Weights of a small self-supervised audio encoder (BEST-RQ): nadamw at rate 0.0015.
Rows from block 5 of a small self-supervised audio encoder (BEST-RQ), named by matrix and row number. Rows with one number belong to one neuron. Each number is 128 + 24 x the weight over its row's rms, rounded and kept within 0 to 255. All counts start at 0. Numbers have three digits each.
Before each neuron's rows are labels from the 100 clips, of 14976, where the neuron reaches its highest value: "responds to" is what is common among them; "loudest" is the band of the loudest frequency at the time of the peak. Only what is clearly more common there than usual is listed. The data: simulated sounds of rotating machines with and without faults.
# fc1: second MLP up (model.blocks.5.mlp.fc1.weight, 512x128), inputs 22-43
# fc2: second MLP down (model.blocks.5.mlp.fc2.weight, 128x512, transposed), outputs 22-43

responds to: state: faulty; air leak; conveyor
loudest: 2000 to 4000 Hz
fc1.383:145125164125148094145104107108104171154121062152098116152140174114
fc2.383:143161155140114166151107132135108155129096116138136097084154116113

responds to: speed: slow; bearing knock; machine: piston engine
loudest: 500 to 1000 Hz
fc1.417:107119137129164077174104122155124143158099141102139136171097144135
fc2.417:115109157170102120149113156147149162109138086137099118139162112098

responds to: reverberation; text has "room"; text has "reverberant"; conveyor
loudest: 500 to 1000 Hz
fc1.348:138129154121113137140117159161111125099156149132114127123134140119
fc2.348:152147143101159196157111093085149106116121088095144152133136161133

responds to: turbine; gearbox
loudest: 500 to 1000 Hz
fc1.306:150109193130147071148095097146108140165140128098123087188128132160
fc2.306:096135125098150164094119194161108084116154147105117120140104149122

responds to: gearbox
loudest: 1000 to 2000 Hz
fc1.477:130112137128154084173102155096144134111144122123134138144123144121
fc2.477:163130113131121126134168119139093098132149155086139103148111119149

responds to: reverberation; text has "room"; text has "reverberant"; conveyor
loudest: 1000 to 2000 Hz
fc1.252:150123135123126122225123165106146148154138129135119124161139142166
fc2.252:157108146149153115148107153128137076135099120084102148168175122156

responds to: gearbox
loudest: 500 to 1000 Hz
fc1.93:122145198098114087116140119120115138135112105107131145161159157165
fc2.93:106108090117124163092062115138125134122132133138099154144124150120

responds to: reverberation; text has "room"; text has "reverberant"; grinding
loudest: 1000 to 2000 Hz
fc1.264:170152157100122116151105088126127145098150136123134174142134135138
fc2.264:137163135137137129118153165109132104122141144163108110158107094131

responds to: speed: slow; conveyor; thin (high-pass)
loudest: 1000 to 2000 Hz
fc1.66:140099151126153130168073138122120137143114117142143157140085128146
fc2.66:124130139138116125172151127139165121092127076117110127117129091073

responds to: conveyor; speed: slow
loudest: 1000 to 2000 Hz
fc1.354:120102162153117094151118143138097155148127068154125085145161158120
fc2.354:118128132134159147161151177113151205120136104147127125126143131106

responds to: reverberation; text has "room"; text has "reverberant"; conveyor
loudest: 1000 to 2000 Hz
fc1.261:151113137113148147125101117147139184125139145151094146122133178136
fc2.261:125078146124125098130129112125174100126136088133174159100124135129

responds to: conveyor; speed: slow; text has "room"; text has "reverberant"
loudest: 1000 to 2000 Hz
fc1.277:129106133120142080110153122106107128149108126109086112151082137179
fc2.277:165095118158096150084174125113159139119115091133168164124128136096

responds to: conveyor; speed: slow; bearing knock
loudest: 2000 to 4000 Hz
fc1.298:146157147127150122138142100086136153149142113141076129170147147110
fc2.298:099122175131111120140139128169071182146105138167094169141132110134

responds to: conveyor; muffled (low-pass)
loudest: 500 to 1000 Hz
fc1.110:143101140121112073143081131132117146167122131145146123116124122103
fc2.110:162135104124116150116146102133102112118135145114125140090108138116

responds to: turbine
loudest: 1000 to 2000 Hz
fc1.301:140123135106118128150122121136139158116169130152097167135154172168
fc2.301:094111119137126131123125130102128129158126107165114142141081077111

responds to: gearbox
loudest: 500 to 1000 Hz
fc1.503:113079158108157139101114112162129125114147118196119122093124114130
fc2.503:143156180138103128135115126116087166151113131150141111091121167143

responds to: conveyor; speed: fast; quiet level
loudest: 1000 to 2000 Hz
fc1.415:131129132111128105132114128152135138136080126113134133155083114163
fc2.415:045147118130143120165124124145109137139154142154143120141111109089

responds to: gearbox
loudest: 500 to 1000 Hz
fc1.150:104162160116110078155142135114115162119120133116125129159150157153
fc2.150:110134107152119138092141112112103140136128113120117132106128154102

responds to: reverberation; text has "room"; text has "reverberant"; conveyor
loudest: 1000 to 2000 Hz; 500 to 1000 Hz
fc1.474:160154153073132132140114111134112141118140143125131076131124141178
fc2.474:102153132152119120086086099145135137148097096104119162082130125098

responds to: gearbox; turbine
loudest: 500 to 1000 Hz
fc1.99:135128137061138048156106079107119110145140133146139121165135122143
fc2.99:106158135108144117133166141119134095072161170073119106153124146181

responds to: conveyor; compressor; text has "noise"; air leak
loudest: 1000 to 2000 Hz
fc1.139:134133131122136105148105129216130145129111108111142133126101135115
fc2.139:078130079124149105177169093139153150118121117164153094160110107088

responds to: conveyor; reverberation; text has "room"; text has "reverberant"
loudest: 1000 to 2000 Hz
fc1.125:156135142154143148179105133129132148141086135129140122136123173169
fc2.125:152140135134127128116116172143101078133100115083077181141162118127

responds to: turbine; speed: slow
loudest: 1000 to 2000 Hz
fc1.205:151137176116105076144072162126133124106100086117117111129155128153
fc2.205:179106141093122153143088136069147080116115107121096133124129114162

responds to: gearbox
loudest: 1000 to 2000 Hz
fc1.320:159113132110135115150131133136097130123123074153124168085103139116
fc2.320:103130101151134141159148128107160145149098148171143122083114143108

responds to: conveyor; speed: slow; text has "room"; text has "reverberant"
loudest: 1000 to 2000 Hz
fc1.228:127140102145110140114105146118128174147140070110126117145129157119
fc2.228:126111147123164088158112084147122141076155179121160114176134129126

responds to: speed: fast; turbine
loudest: 2000 to 4000 Hz
fc1.118:098135188128147099126130104135105155173110107121116132109110189178
fc2.118:134103113147101124124146116122164125135125130151147167112107085115

responds to: state: faulty; bearing knock; conveyor
loudest: 2000 to 4000 Hz
fc1.422:124170180151139129133108111119129135100145112155108142165161139116
fc2.422:126099131168133109132116102117127139097165081185131111128171146113

responds to: reverberation; text has "room"; text has "reverberant"; conveyor
loudest: 1000 to 2000 Hz
fc1.497:152113167117101145155108109133132113119158132104102131138133173160
fc2.497:136090111147151109131135169145143113154151156124135135117118124138

responds to: conveyor; muffled (low-pass)
loudest: 1000 to 2000 Hz
fc1.472:148121110108148088133123129147098117147141143152105128110115113140
fc2.472:123114123147132111115141165151150104168108163124122127155144101162

responds to: turbine; speed: slow
loudest: 1000 to 2000 Hz
fc1.351:111152135131113063133112087141137112107132093132111146123132143147
fc2.351:172136115126082155151127091098117093102156126106127155113138123090

responds to: state: faulty; rattle; muffled (low-pass); grinding
loudest: 1000 to 2000 Hz
fc1.434:138146166129149118140146114101133128147143077159084128173082128135
fc2.434:128157133107133186109151120136125130141112148067090138128103125127

responds to: conveyor; reverberation; text has "room"; text has "reverberant"
loudest: 1000 to 2000 Hz
fc1.4:132146128097143134130094108131093166106145112121119115126117159118
fc2.4:126181141120119120093123071155116177080140139122147153157159143137

responds to: speed: slow; pump
loudest: 2000 to 4000 Hz
fc1.24:136134167107109121130091150099119140102175111137151100118154083113
fc2.24:130152117113128111106128115169120083117150112139107157140139075152

responds to: turbine; text has "speed"; speed: medium
loudest: 2000 to 4000 Hz
fc1.174:112125157096129110111128094129112146163157104159104141102119134127
fc2.174:117112127126121111124152132157156147102124107122113106142152120131

responds to: reverberation; text has "room"; text has "reverberant"; conveyor
loudest: 1000 to 2000 Hz
fc1.262:126092122114119110141108145108156175133114133120148078135107135119
fc2.262:118177143070136102132098060161094142136135136128136168171147156142

responds to: reverberation; text has "room"; text has "reverberant"; conveyor
loudest: 1000 to 2000 Hz
fc1.63:158133131100118138126133101113104132137130142151095108116104120179
fc2.63:128097109099124157145139124129109107155118168141115104089095109152

responds to: reverberation; text has "room"; text has "reverberant"; compressor
loudest: 2000 to 4000 Hz
fc1.433:117107172116126129149093132131124126128130139133099121134119122110
fc2.433:120148142156151142128169096138164171113120083175105095144146166161

responds to: turbine
loudest: 1000 to 2000 Hz
fc1.167:121137171130118089123115116105129099124142101079108142125178123146
fc2.167:189125133108096126138120114111139145140141120144129148129090105141

responds to: reverberation; text has "room"; text has "reverberant"; grinding
loudest: 1000 to 2000 Hz
fc1.134:188126188149115134147115087100150146101157100118138159117116163118
fc2.134:078119147165093121109121107123128159131106113150118176095142104123

responds to: reverberation; text has "room"; text has "reverberant"; conveyor
loudest: 1000 to 2000 Hz
fc1.364:154117124146129134148092124121139127114092113161115117108121148142
fc2.364:132135093150119143121133101143138111159094132110124186154108127107

responds to: conveyor; muffled (low-pass)
loudest: 1000 to 2000 Hz
fc1.101:151140127051111109145095133131144148147131131087147102119097170117
fc2.101:156130189145096125139118128137100139140083132111118162158116110079

responds to: turbine; gearbox
loudest: 500 to 1000 Hz
fc1.92:158087139129147138152092118130079129148127129175159130139118153087
fc2.92:133128140155099150157100115130144079117142098089105173105132128115

responds to: speed: fast; electric motor
loudest: 1000 to 2000 Hz
fc1.143:137137194151086107173140118122139109145115123133091135105108119126
fc2.143:102107135122127126109118130148144133122135119113114150148130117127

responds to: state: faulty; rattle; turbine
loudest: 500 to 1000 Hz
fc1.329:125152162144105120144119092099136151160140127130078133144141094107
fc2.329:114133125133137110150145078143147166155127130138104149152127138125

responds to: reverberation; text has "room"; text has "reverberant"; conveyor
loudest: 1000 to 2000 Hz
fc1.480:128116180119155139165104110124120179132128150148117112145167162134
fc2.480:141129162163118087094095129137124129108103131102131144123126130119

responds to: turbine; rattle
loudest: 1000 to 2000 Hz
fc1.219:130119128158079121164107136172130126118146105125128117103151109101
fc2.219:050149081148113110142127161107140138128112142137107101125104136112

responds to: conveyor; quiet level
loudest: 1000 to 2000 Hz
fc1.254:141131156129158141139104138173130161120123146117120060130116145137
fc2.254:154142091159064122086155150121124102105105116055133179108114110087

responds to: gearbox
loudest: 500 to 1000 Hz
fc1.363:166113151108137143146144126144107158120133087131147151145126112096
fc2.363:114139114124112154142128126109095148173117134149150177127119122153